config = dict(
    encoder_activation='gelu_tanh',
    encoder_mlp_ratio=3,
    encoder_bias='all',
    encoder_inner_norm=False,
    encoder_depths=[3, 6, 6],
    beta2=0.95,
    decay_fraction=0.2,
)
Rows from block 3 of the text decoder of a small image captioner, named by matrix and row number. Rows with one number belong to one neuron. Each number is 128 + 32 x the weight over its row's rms, rounded and kept within 0 to 255. All counts start at 0. Numbers have three digits each. After the name is the row's rms in percent of the matrix's.
After each neuron's rows are labels from the 100 texts, of 14976, where the neuron reaches its highest value: "fires on" is the input token at the peak. Only what is clearly more common there than usual is listed. The data: rendered made-up planets. In brackets: how many of the 100.
# fc1: MLP up (decoder.blocks.3.mlp.fc1.weight, 576x192), inputs 0-95
# fc2: MLP down (decoder.blocks.3.mlp.fc2.weight, 192x576, transposed), outputs 0-95

fc1.347 089:119098154114081142143170138125130145103136110119173098126152135075160114123110167127137070143112138117155095105095080082143116069076108111145137130124113082118112046123122145103121114155138139164166165146173142154137124094148174129094096172101117150136080094181148130079166118161124065181
fc2.347 094:126111096155091134120069116134161066147100129137108173129079140140139118116126120082131129130077081157142089124091151103116151192166125126114110183128164176129095176153114093127128118150116147150118119122156151137154119086117054130160181087080147140114191139140086100171125150119172134048
fires on: "cloud" (100)

fc1.388 091:134130170122083107130102133073078161127135172151169045079156116102070158078124153150111108105084090183112135147190100145179100092107158123119115230064180129149120100106137136200131054133110104068148115160119174147161134100135164207126126118167119107161109168123113105120141117093185131139
fc2.388 090:084109106119095102173118082152137122166123123171075187152105060128127173157140117121103134117087108093146146109054135116097125252129125101122099116156138124123115172095106134138096152109130154120089142102110157136103112081114089139160153162084146110143168079122124123096137097118060110127
fires on: "-" (100)

fc1.350 150:166113120102215159089112120103146185134139177129143127160171140092123160135133067096121104066135145158152084110133184153145110151139142107084129111040091110156169164102125114151120100090119178118141148030119134082106126074135088115127128122095132115159119135161172117116109041158142083158
fc2.350 170:103133086101145177070088100070106100166160122159145123192185161145176145148156085149158156113141112132122051110107183107069137111166122092054131089100076105145190113124122112106158083126143180104179127063119158082093108116152067103167180108087132086113097119152089161116097123139129095144
fires on: "ocean" (80); "ice" (16)

fc1.476 083:127064130075103100111089171069136113106059125115091078102105127074124128201107118126119086112122101121092127134125128144169115090121108137128159137114181138138115162136082128164132147143152075070128104094160158159141117100147188128109123092172157157160147032114135214128148131134104121117
fc2.476 093:126156126160111137140165109153091144145142126147145128123163177119114108127179157153136145133133154159146117122115092123066214086158075093141126141110114122145174149116174120111150085083112159165134172128140186134125127112120061119143173136077098109125125203161128077131125151114132127111
fires on: "ice" (73); "covered" (16)

fc1.525 102:093172086123184115158091081118156142109147155107144131116136174175068138135132103115121143091154152153088114146165146127085077159120133138188092167164092074157089101105094128164104068136106096085126114104193165082111112154150024150105162189102127131164114110101115128113066101168179169131
fc2.525 090:128077159154139102129120129158130095143133116093150122126153085131056099104124148157106140171110083123101091110096129111088128179093145110173111113154159122108084174063100097179080163111162079140119128132102149093137160109185064068125189144114149174107157092091141127142153120143143176142
fires on: "three" (74); "two" (26)

fc1.359 096:122150081040194150111088057079112183137206129124143137132130122120119092118129097124146134079166157156119168152162132118105096199118201123147109130135134125062152112143175124152128136134128130115116148107125161150127147158146134186124104124129139092176069142103137134055102109082123089157
fc2.359 084:139099138108094103144094166147165097126080108125107101158131112107137098094115181130112134191045070151146120075111149192110120200140181125137160128150165142112134171146123098125133118105101112126130127105097137101092133100154106121130179086148133130088121116157088121143145188137108197116
fires on: "two" (92); "three" (8)

fc1.399 114:115157147069138128114102056130116154126173161132185151107141183102125088157101115186111147156152111098140108166141121136134134153185130122111113136111145105152134115140181162102126161068128131099156129150140146086122081174169190164124165106178102135103123183128116074139130091136084144137
fc2.399 102:108109147134149192117085187155165072141143132124133099124133154104147140113146166156123151108086123139168109197104161159128122166180190087114146114145121087086171102135103084187124136107100156143150168158097156111092136099128102138135176103126164082081083112124083134195137180088125162158
fires on: "rings" (100)

fc1.140 089:132204172150077134084168111077115124145202124124151128089107113152124110111133123154173123129048042123097145164197137157185103136169115149126128062154136136136191151131137097140134136145108121152144123196147140140113114123153150244154171090125166146177090138148164150117086090101124145158
fc2.140 100:163103094116195179145111160154119124073052155166085146111164154129098144127155123083136123177151158115165118149112167093102140135065149110163118210130139112118135123128111157115085144092122166101122157064092099124166101131145126098106111163136098121129143096113082076098115191137089115136
fires on: "gas" (100)

fc1.294 085:164130097144141169144102163089120128130126092094136112114139133155119129107131161204052113161125169196128190112093097118126154091157174145098128131142127161143121131163119060159146112147116200072110139108119140114120061111099111109093173144160095132170147182151105119117087173114180133221
fc2.294 102:113090145113122064151140089142115147133151160143114079123085141119151117179134153059140146082149103170102080098134114130084164147121140106185155116130165095089136107081154177065116123138149099133135133147145147146103160085149159091171116102089161135140116136130180163107156077135139120024
fires on: "ice" (71); "ocean" (8)

fc1.210 091:135159084117139120147123123148154144152161150165157069113079176155134131129077137083120142152159111100116140074139100146125108082119121101114020140103128117162127101148142125134177136215067133106134131123101157153151107189154158097151174124166139115148096078143104168151164127115150155159
fc2.210 092:138107178143089118115121158144171047193049114123092137132125121095156103155147120156113157161133125113162130118091198105065149161128152142091180149149104138157149168105118117151142087071153157141109115113105156088090131087163091081167166119064114117112122114134129079144160157125115119078
fires on: "-" (100)

fc1.158 096:103100151091185127123069064129060126131124131135126104113154124131083150107124103095174171090121116156102150147146103190167047129065184155133120097124130143119091126138129130175079082188087105024142120115155190126150103125114126100117083174192075124113104156118144133141128094125160098179
fc2.158 084:115092185164104112149123180146146100147145076117120095129081101103113156083149139148103106131098120105162139122085155134136122232133143126134090092134112138065147150137134077187102153088117111135136123132070121154151138139155081115135180101140135160118138091139097092156150169136099129126
fires on: "rings" (81)

fc1.547 084:111143051072124130055036144100141115155094081099114142107117097125116124129114056111076136103164082143068107145174153157201114151110172147135148187116106146187120163158143095108207084114129146046129121152167142140149088170114134171142128164144171123156116120115129114122108182113156133108
fc2.547 092:081130141160087113196195122144113132078131156176101084156115114110143122129140195158157113128087148135191156123123108158070187171149088116106114108117210071091124111123165113169089152141127126185121169121127137111140113115120134143151181065094137150106152145173113126137143134068071127129
fires on: "gas" (100)

fc1.150 092:165062111160176164153140141126140137093149159086131142105140160089180143103133131142146070139110123074170145102083128053161204119084137104162110095081110092126122176165090125083189087106168143148066121082107167142095132129107082131136158154120112102100142133144144116093131068162101121104
fc2.150 110:150150144158091125100131152130119080194128044103103096123121138082134106139134136100076181139168090149079078098088112153066110126123116156135172142147183137166133157065134097102134131119106108148135110152163174118128130104191108114126164132151107140142158118120120119160133175121149120123
fires on: "ice" (62); "lava" (38)

fc1.367 076:131113102114052169127085146078096108082109151147150087120130134134147144158138208099135070152072105118173151139112156096178144102132199147108162151165092131127079108152133162147095219137159169097110104129114169190136141126091207141121160105032113166112133060170138174106069182089087155103
fc2.367 093:155089145085178085144151062133174139166148107089157134135079136110102067132132121129102148112141122117037124116130097203044151097122099108158168155090121135113143163154160138096138082140122115161141156106174133089129102068164092083135102153190153149130126179112101090121200102149164064124
fires on: "cloud" (100)

fc1.248 085:113147164124092109136132164125149151137121144140135091113107204081140166125151129139182093162145106127154168135145128044152133094127090115125129143164173090134171165146159186087208119184109141096111123145155126122203141160214115133199169153128122128146094097129130089110099125141041129125
fc2.248 097:189127099142104127106128142141137067135093084135121143127112074134140107109121165131094122143101103065140100090114106168087160235153128151094164160112135144135100145101079086159111132033120143169156121107130155122078101094098112110124148106093089090120129125138050164144170170122168105128
fires on: "gas" (100)

fc1.383 077:128133144107060162104067145042145137126145151163157127111144108122113106156067056177147080125092111170074106058134118071131150119117158134125167136134187156122073176138121129123128115086114069129172112136170201151119132133177096136150137149151154070097108080103130150161089126119132135122
fc2.383 091:141108124158204110184153119140087150091115064074098120084111137061117159127187141136132163130139119087160115143138115160129130182119078107151074141123069119101145074091135102126143126139130181128091179142129093103119088063090145166090137128092112174178167180150067120086183162105131104103
fires on: "<end>" (100)

fc1.477 102:121125136166080144120142128161131147102151113131142127092061119164149147125100169196148149167168109145114135170070088117098152139133116105112069072198187114150112128128122139070105163163121115202117126078123155211076105096112142123155132092107153112114128109137148167073225133175135137101
fc2.477 099:133123155131159139155125155097115122110050171121117121175171210094131055136173136101108144142116149124150107088139159097138150078131109139125168160085106141114141136145097112128119061113123129089158118174147082079120139187185078126110192148116122176135114097166105091152087124115146092132
fires on: "three" (94)

fc1.332 147:104135130154131134103154180102142123110082159150145156162173096100114131118134116129127155118168108141173111109121111114132098164057133172153140163121097128172104150126134134136072178159172110071174155121099146096152136187170127196088083115136159114113160175085174097056139079120141085088
fc2.332 142:093146136191094129107144166144185114135113111153127138144130092085150160082088143165132092122110067146157075062103133129148126145100116152099132128124113175174113136113139122137085164163152131131196134103089133104150124181178093125083143109152178070151146119133114066100118122111161065064
fires on: "with" (100)

fc1.195 111:068121083156116135169108062114092123142197120100178085099162146153158091159166107146181101104134114150130104087168082136136048143113118091169132100091116052093094130138130143145098070161075123078161101124143182161154090148143133116054094164111130088141119163137130144145093065116115097189
fc2.195 090:125069120158073091176072174167111105139152089100099136151143152109159126077154208143133114149110076138161109079094167158130118188168145135132117093140143126075156142117113079190115136081106087138150090108095127154097161108130075100103166127126151121128127150105078135174137162102156134117
fires on: "two" (93); "three" (7)

fc1.438 093:083152117117171110165126038170128125138118174074127194084164139182115100129123093134161116113157134132135078147156123154153111146111098132117097167106132081140130082127124106144110096168105127066130125139139202096134129164109093214128114147104163147118128172092168152091127130152139156090
fc2.438 083:156092144134128124145093144135204066168125136111105128122098067106094123106138154160071129163120093124147099162097167120112113176098113109143148116170138132107097166062134118173118150084137091109131092114096163052115109065174108081141188088098123127098146113109122126137195121119133151085
fires on: "two" (86)

fc1.228 095:130101146172165100118135101131098122121103131153091151073098123168125122139132155084125136118174100085125167181083069111094109140156190140142148111125130179177155098122144077103098118133148122144106151083093170155101108108052097119114079149108073131169106100177149126082102116142123065182
fc2.228 105:143135109087091116120131134098161119123129120137137131167154077108118139119152100124115136122061132168146094130125165140165125180120109141118104126175146126071111100113092166146120132138058127096116088147101126116148133151149100099162167146140152130120133103123113102152141153124140181093
fires on: "cloud" (86); "ice" (12)

fc1.297 081:160107145093079109166096122132083148047118129137173098140117103096107122108179130173159196134146141188175154112136116129139178137137117171141178119103131148131142147121108187155107139091115167163117166093121144163185134117158149137121181111142138170164169122117128140147156124088150132146
fc2.297 092:097120110180174132136122138091172105141130084118104083127096114173123143089096170111075101115126158098096077112100125159097102110137157108111099160148157139111096093160152090101164147181123084103159134110121109125072119099105147084161130172120166100076080145150150149127092127106084146110
fires on: "with" (100)

fc1.268 254:160128100110174172103207111087125114168111098125141139112146077146121162140134079083192143077130152145091111083145091132103130159057182132087119142117149120113123145043116131102123162154094167141125151077082120141147179125134121133110160209184100151100068122152116162128130180098093148103
fc2.268 267:132135126118159152105186079100162148187117075141154165125115064127110168109154126081182113127141100156076116059138116159085108125096122134109121124142157159079113121040093140091102158165112147112087113107062105139159156105171110117140183212192113106114055137178075146116100180080076118136
fires on: "banded" (100)

fc1.460 081:127150150144132156127133154185146119135138119090125074113101127139093077118156148084118144111154107165140135190158131187160137051200101147107090119132149194141157090163146117124156167162106148161125118138112172129104075158117172131121127171127166129135123148128105113078104102147162130144
fc2.460 090:119124072094148163095142109117142102128107131171127168125127177147159155102096097147170134159096127108135148115114162099077128127073189129088126130103089094127149146158143099104142096117166115123150147085102089112144170090156084155145152107146081151130103087130153094163130174117074120158
fires on: "-" (58); "covered" (18); "gas" (15); "an" (9)

fc1.532 091:148156050149118184133127120133098127121118067138174105122082137129132061087088133120110206070131096087160150170137116153109089123139142086134117142210166201116162146077098109067133168120092123140119131107152133168060132091114143143069069105135129105065082147112114132132108134113124121171
fc2.532 089:138115148150114077120111149126145137141119128099129081143161087137142188110174158118084086129121113221159096141125122121151108125146129134109133088109119116153121125140135108128193121135101125103107131148149135109121124122122111089156179176110107166166187129147139135150192120140156115103
fires on: "-" (100)

fc1.415 107:110136130097184123132119095160188090128133093097099175088090120097112143140111085080127097084128129100079085098138140144119087159169113098118142148080169113130131108145105109100086109132134132040103174150202137095155149111131153160114073153110065146169156091135165083096026110194127105122
fc2.415 094:176127131149118155171107142142155085136149084115070150125096084154084113065079137145089141164131065077126080120078120112088098183117147140166136135153137111103104160061134133106107193114144083168171113135128120143107051119165103134148124146071125187113211073163123124096083133152168175117
fires on: "cloud" (100)

fc1.81 082:145079161114094118123170143074125192083128110150187105114121124089149131115123127089160158159171098086185184111157095121097162221130136166132178093105106139107156143129099137051159122175164183145148116111052087161160118094133136109082142113126130181139111141167120156147085108111109092108
fc2.81 086:094154166130145128095079090166126038127177149105080118086111122169146087104153118143100121067126128156070059128101132174132116108166125091105103143177166122124107104137153108120128130091114093122107088117193168134103122134114134121139141150130137091129123099121138144126175176125101186144
fires on: "covered" (99)

fc1.458 095:128158074078171053121138139071092174115156113065130125151121136115095098107119134139136179112161152183160099128172128116202122182126159140131108162081119130118104188115124097140117143111088135096130173096145143073141092139155162146106116143125103173203127120102149162114044091067134159164
fc2.458 082:159123136147111117108115176136183089124069103146121105170124076095110142097120137107087168190069060137141143130100182141099133165133142150104133140164124152128119149149092110109112149117158101150135109126105126094091128099123133163145186108093133105091116137150115105136151197113104187124
fires on: "three" (80); "two" (20)

fc1.231 089:112112135208162088146141107148156124083087115107082080109065145149134160138179072116122061164112119133125138128121063120093157132150150122113125099119136129139146111106147086057101158122148184152149136075120133157145127126079118107153106180118074149151101159161169088095150133145110073039
fc2.231 106:145142135083089140064104150089127086169146109130195167131121107101104124105100177098117199097090142125121102119123152147098087152149144132112141157134117157124127101157084121136145105146122097102117116141120116092102163128152134150135142083164160115134134086153099143179102138135116135174
fires on: "one" (100)

fc1.323 100:117135144205134168098150098108127177183208090135138155083157124142154203136150193117140122155171106165155134118118155165166119114159170090140167151145078141115161082186125139123167153083146165125126147096140113133168149165106131111170121166144131126118152135209165142101157139124077048109
fc2.323 096:147111154100135076106062146162183096164048090137127124139067072087101160082144148103099119188058098133103119124099144171074101227110137134105125167158175085156050152085103137111141104088115099126138135138145140098093131089119145149149151116130143121151123117112065146140139147132137187103
fires on: "ice" (76); "with" (21)

fc1.565 092:065156185160152157154118076171107116077095124135128131117078127131110136186162105114124063094163111081149119158110144151179119114129105122117137117170069148132174092076146079130107101152160144136156159096116104108141127082145181121155083072097140142150150106138095068078171110146111133111
fc2.565 099:140147093112097137070134160136181093194121122112141126115157116134144152056128163130121134131062119138137109107154144133092103198134162144056159160137157133141093148162125102105117155115137078122107098108119163097110150125112087133161173149186096119102124136111127158181069156124099130174
fires on: "gas" (100)

fc1.363 087:156066090085117057101118155057190150094094153151143133079075095118140070137171151136116190188111087114185121095137140115135125182121139096064060158089134093116089157097064167117156100121168099096145099131130158096084100131131140104091136141121132144103156152080141128171077126157116137162
fc2.363 086:085145130105108172136138121161112130163087125090129106201163197107181129153103146122153126132086130168123138101088138133019162147120120174149210162130133126096223128156183126079134142152111176168137144176109175145145131098158070115207184129122123133164130108158100151133185132145135113090
fires on: "two" (57); "three" (43)

fc1.153 102:128170187164166110079156095090153137124169122081123122142118126130156179215168147127137138161188098103179150151126164098121164060104099128149139165134123142149143079173100163167120097128183088112134143147068058139130145143151131069116130078168127100126184150157176052127140152080107090138
fc2.153 100:122082149138090113151052098150153072174092127134128135128084074093142139028111117128100091149068101125119104105173140161137079207171168124114121105116119088185057134104161136098135129114100157100126132090108158092120142079107141169189168155133119113127086124092078196097123129151155155097
fires on: "with" (100)

fc1.245 104:143161108109138161117166162161122142170168101179143118129127112130121195092154157165128084128133142172139128051119152157134111148141129126073124111132120117150109083138126135191190128139145120158134153124202172176127187124133081170130159130159109151158147098188153118094081132186115145065
fc2.245 107:128106099134155114129096113192144145144116131071133163097098100115181166118140141140134061124124106167107101120107134164091115092112112150056130118126140098122097108118133097116165098135153102107103142133127137112134104155138104126138196129135141149120138173147106186113126170211141130120
fires on: "ice" (100)

fc1.160 123:126081104128169131073088131115119179145120159204158094162153145138107140103169128098187079157128139132167108095132087139157119127141076201071103091092117172215176123062119117149127062158124153114132110100098149134084127053124136098132104057072144114144151115184140124163106084099185120156
fc2.160 102:087106108116095110139082124145138091190182075130112107161158107116165130136142101142120159112106095154122098107088148103065128172189158067078134071108106084138121144127093077112174147115130134095109125102090186106115094134130101094132216171096142096159113127112081140124104143103135109119
fires on: "ocean" (79); "ice" (21)

fc1.227 131:117135133060192150094072127129129141121200139140165152088196169134161140170123126172142118092141133109166079162114158209136135146181142105102163090164137094129131173123145147165120125080107180072175126106165153088138057141127134163150183124188111076112137174125109135118116089135138114100
fc2.227 123:086109085136119130067091161130137119168125131137194123146179127117135140149121184191100146139082109126143111155095170141124146192177142105099126119145140137123114152100117118114112160118118137138156141126116140155082122134152091111114147132166125055088156128123102124170114177100132137125
fires on: "world" (68); "giant" (27)

fc1.263 097:072063133127203132079108156120208137112119093104156123172077191146162067134132127128120173100095089107125101086120105137133095119131156099149116083169145168156130149123102131080229115141206122094146163146142112111114100185103131092093062131165113123103132150088144124125115088120136102132
fc2.263 103:134206107140095135105132125139042144117144134119081060137192128125169146145132163127142120144159129178129128133096149110093164092141121136147173155122124102111175109108140080098103098139093121146145106082121205142144111124143081132122181130129139141162147105153141125174163197147134126092
fires on: "ocean" (98)

fc1.368 108:179069114131084149130105127116120221120127122175106116139138071107119131093128132132118156070142121194140157121156110117094123182149115138158106138129123100096131140111114115163100101153079103085122113091127190090059107088144111120099053095094139139130130119104138116109125058082081062124
fc2.368 096:130099125146089113146147155169166098181112120155075107158066094099117157153155163119130145114111092122145097066123147122119131185091130159106096118150110100080136148103092110159089134095154090116127111098126171084086187069160088112125119078123166157152118117113150082112156135144113137116
fires on: "rings" (100)

fc1.463 085:134118146156156136121129116133134177115122122099141093168111156146109126139141073119114166101139114104182095105115148123094180126107123122138074140103124158128108196142056145059157062132128161128154109084090135111194096106084164073125093165103133148107070124099100069162099144103095085077
fc2.463 094:108134136123090120113096153142107088087115116127129156098134140136161134095107175125131123148098137143088152137121124139115073151188166178125160127107140107132118006113173109107166153148147085125095154177143132141045158132184081157152173126138085104135120144126118154126170145154153131139
fires on: "one" (100)

fc1.557 082:140112195150133109107160123096176121094127106090106102144058125056128117180155097150109145166177123132117111112182178140164166055101154068152130075136082106145096115123137184121166128131161155099161215171134153125124111146148116115169135111086081109104114158081116093131140131123098106082
fc2.557 101:076182077107116161104148159161114116144118123166185144137176174170148147053131150110202092116076150122111159142067127152124128188151095163114131239166186129108184123173099102101090141151082095128152080128104125121123150159084118153131113136185155153159180105142126153174093107110116142172
fires on: "gas" (51); "an" (49)

fc1.504 087:102118174195117153180107155123165126109124121126134161076081143135127154133123164115160116130172132102147144137089122105144158066139150160106137124191152096153111121130090106121150096139134153164107146090066103150096095116163160061133111097130109091112144161189154094117166171206079154109
fc2.504 087:165090089069137110109204099161143124159061111127124112169121163135170138138187100082110152143082115136086098081160125141081135125138139105112124114102116147109160121138159119078094101113148143128142116143124129081178181144150086145142161149156153231158046089116093142124107137111151091132
fires on: "cloud" (98)

fc1.181 090:125114093133118139097132078079098103119130120130126091077053096128135093124083179137126117057147091131189130115060129176128133151121135136147101088158153171099126120117084169129137128143164172142169056125140159167152149078101127132111126152102121148116105125090143110086132101074097083116
fc2.181 092:163153116114144181139114178171187174105119124131137082176158176149165119115130120142108126158115143194123144130126166108115093125133133140072138119133117134122175133172154100090136119131087092135131176100120082116105132152161095129127127107176146164132143135201125107160159175172122121141
fires on: "banded" (87); "cracked" (13)

fc1.239 088:129074142148111098155149135145142072107104146138127107103063097130132180112154124138118102144175114122089153157126119143206100108136155123103115132167188161140125090037118118072126135117179162166173177105120118128124138092120126102108056107122122124148146092192167087095111121119082130126
fc2.239 102:114185100114165143088144102113150174169062101122151178154131194146156118129161155092126146118046139124175105093121161130044145156141133146105127158098115126111133098211156115123114079151089157110108100114110121128123135150151092137179175159169109154142077133132070121159147128166128075130
fires on: "-" (100)

fc1.328 076:151164115177163157152170103092136184157185142074128099164113163092146123119073083203142117135092148132150110104140091115144171128141103107105125074117101108059111213150057222093175136107120098161058143172125130093171152137083126129147158129141150114106185144088171166052124160115115182101
fc2.328 093:161043172075121132138083131146132079106150100140178182089144119118072119145172143120097135148187073091100115129126143098123096085121099107183126210153139179173105103086129118145101187128145105098167114092138139134092114110153130130088091154126129086179098125144083092144148121151144102176
fires on: "gas" (65); "one" (35)

fc1.441 100:150140183144178158160124144138152169101180141129184170150127153153118154198124149119135057158119101094182125191106125098136186094130114142120158101171123148082127094182184158140067147135168171167164103098073103171173139125118142120153117162192117122098097142152120125089150102099156119135
fc2.441 104:130119141114121105095107181123113076169152088147138120114140061088073114097133144141085125114121135142129103145120123153117135133133117121138136112157149127168071151076099130128128164088139096127116113151133123074095121118123138107108195109109127120128181040169109123177139157147134186095
fires on: "rings" (92)

fc1.189 131:160073113097090166161131103088117094141106087118113170128120061122081177097130100084168164075112145120077100117154118096116132218115114150126130150115150129118087146109106149170140113148083146094109152123187173096116163103124133159104048166098090170146110097123159142079044118113139068125
fc2.189 116:151102150149128187165151142126170110193100106143093152137083089132078165157094162124118131097115098083129068116103124110104115185092150132137114113149137146044174102074107149133102166109133132169102103127102131114112122076160065128164123134130144149131155072160136109103096183180145151157
fires on: "cloud" (83); "rings" (16)

fc1.222 101:167086173163148116086148123063106170124171085144185150131083138135158188160141162131151138162137145095167158091113135105154157103163148125124135090129108099166111116163115157153183125125192120158118141141102094108084150190149129061165092095162156088123105167156118131126177093147172080162
fc2.222 093:096143163142140125101082127181176084183116097098123111104157104072104128124122136134117141172045111134118070102094157110062131245108129145103159190135168152146107183090107107110098103093103147122123134133088198124142087100146105178137181157138084139116153104133111113134106168084127159118
fires on: "ocean" (89); "ice" (11)

fc1.146 153:149089144087198148085117122083141187140140180164156137147156156111140157148132061119113141104123144133124052100129149129165131126156124134087131106071106110152163143121140127145138100140123193095136121049143145088091151120136097103120154097092124101149129117156168098120103024121142105163
fc2.146 164:106115091092144167071093106059104096170163129164147121178181149131170148153152069153151164114137116126109053093108192107071129104156137106063128089107070107143190110128119118106157088122154187106180129064119155086088122130154073102161184114078133085112103118149094159113084123134126093142
fires on: "ocean" (99)

fc1.461 084:113105122110117093110072163188166096126068170144099064144065130161157079139149154101133176125123130098161156141145122130140146055114099164142111130135187149158084078108133126149114131155147132073134134110148119158170140075206142131105174134138136194149106099135176118117146092110088158095
fc2.461 093:105114118147163155102133112085111147169117089105127121145180141111164130142158113197092137152094095165127092090081132187076149105154172086089168114125093135142198215143148105099161102086092148168123114091093165124105139128112102108152118101150141079113136163124093091107159186161125099148
fires on: "-" (100)

fc1.236 103:087141165121176100159140117113102140148102162141132114143144124129087163105151081081148112107158143162097117090161131112161050156116157129128083188113087118187144077162102123159049063144119086065155128132141155093112068185176137172147127152111107119202075114108120153103078107125100097160
fc2.236 096:173110151185110117116132105178187092175131099109083128105109115103125138108146179134093129113114077102142093121107132123106160193070114154155080150136137131091084187074094092183116150095158092121149123099114210107132117095189078131107146085124133130127168123118135088145162143121152118112
fires on: "<end>" (100)

fc1.120 084:172086121118112129106099119118135174110051132176128162086130122133157100127154147168110171130140145109117152155089111158052155146128136107145142037144131147135100101122072135079139132155138170126154158099137140220101177112104138080163139119035123099151090093107146075174159125138137119085
fc2.120 087:143148155164107072134143135157157107107146086102156088112113145133121104107121142087105147116107099179107130078138145163175066104174148175094142179117111119151173124093159117127146099156151078124090119129133122069134098138132145151123154138197128140107149176124113153103145175132114127170
fires on: "one" (99)

fc1.289 113:127089124128119120140073065136138136142105137101128126082105153122120086103126102103157149146058149077141116027111069122079101150142097117089126125145144131141085144150105156132108150146127110109105146213086112146060120181114153172098143122153165140093199064117145133136090119104120165198
fc2.289 105:150097112127091132135071171136142093173125079128092137166100126103108140109099175110113162161155102147131087091056119184093130214126121158178130141144140119139108185057133113159128147134124109161153142105148164056074121088170122147118158109116136152138165151178128115129131147137133138112
fires on: "cloud" (100)

fc1.183 091:136083148163161048192150106156123097109119137152119104078092143130114142137149108090107133141103087082101143147121190149139045099126185072145071082159140172159134168087133139116091130182165089175158140113107174117079123160149141100142098152167068176135089141130127074091168153087119139112
fc2.183 110:140175097108128153063100173088130139102094086118152149154148118115099109146149185136139146135112189140162099114125098109094185178156099174107174184117148111104149098131135112118148132076095144095135107095123101109162133134105076121134142069115127092171167067140096191187090095194162106155
fires on: "one" (54); "rings" (46)

fc1.541 094:154110119131207101092128100109130122106141103116136143126155124190166108138174097093144179079080060103120112101099108119140126164100146153149130177056128130168203104125097130142208085084139149132121184117118120083094108152150057144122120152100113109147128181129083111120085080153107091118
fc2.541 101:088153135125106128133104190139140106155113101112155115126073092114096121119111143120091144159083114128127138115080146145083117202134129134110150123146116103145096140109113116132087147114096141138135142145100124141139096115132140152141173142131141130119159086117112164147147162106109153127
fires on: "ice" (51); "lava" (45)

fc1.301 075:101136114137118142116154161098114151152169158119132118097181185111125127140061162165190068184086096151068118131099162128104156132136117117160166134129116166167138145150136127155164129162091087146086108172175166091105147126149102143118159098217154140125128079150074172109141146109134147120
fc2.301 098:125110135112119117148121115128107124100119095125135152142117061121113141126197094090087158099159098084122133108154147112146136135116125092143111179141151122107110171088096134117086141109161169104147140099122126186150121106101166137083081167039164115145138170150140139114149121117124114126
fires on: "three" (91); "two" (9)

fc1.256 080:121085165133138139089160147091070147085127110138116098192146129119127105071096093187101155204097114172120113100157090145044168097165138108168135124117147174139119124110111099125121150107126094104180160159180169146130109104116124179082172059130131120111121131084071095127122175140167134178
fc2.256 092:129131098128144099187129088119191095141120157120127175059048139146122177155190139059163154083139096087131104153107118133178117196122093113117113175140135102049112107140124189146135149147123170140121111128096123081113144064119114102138097170131117156153149120140166151120142093118110147104
fires on: "one" (100)

fc1.242 110:147154109084187148094098079090137106123165154150107102096142118114115136152107095114101151154172153126130099153155159134068134191156132128154102162122124087098115192129179120062077137094123130068155142091152144085177076187128150146095155146222091106126149151086146112164083121117090144137
fc2.242 093:122102135136103119129061153131152116161131092148116124144129096099144142095152165146137115150107071134147114089077188175138098192171147132091110115126105121110104131087103092119145161087110124129147145150080141130093148128120103137115201168130140094117097121140078145154118170114120159140
fires on: "world" (99)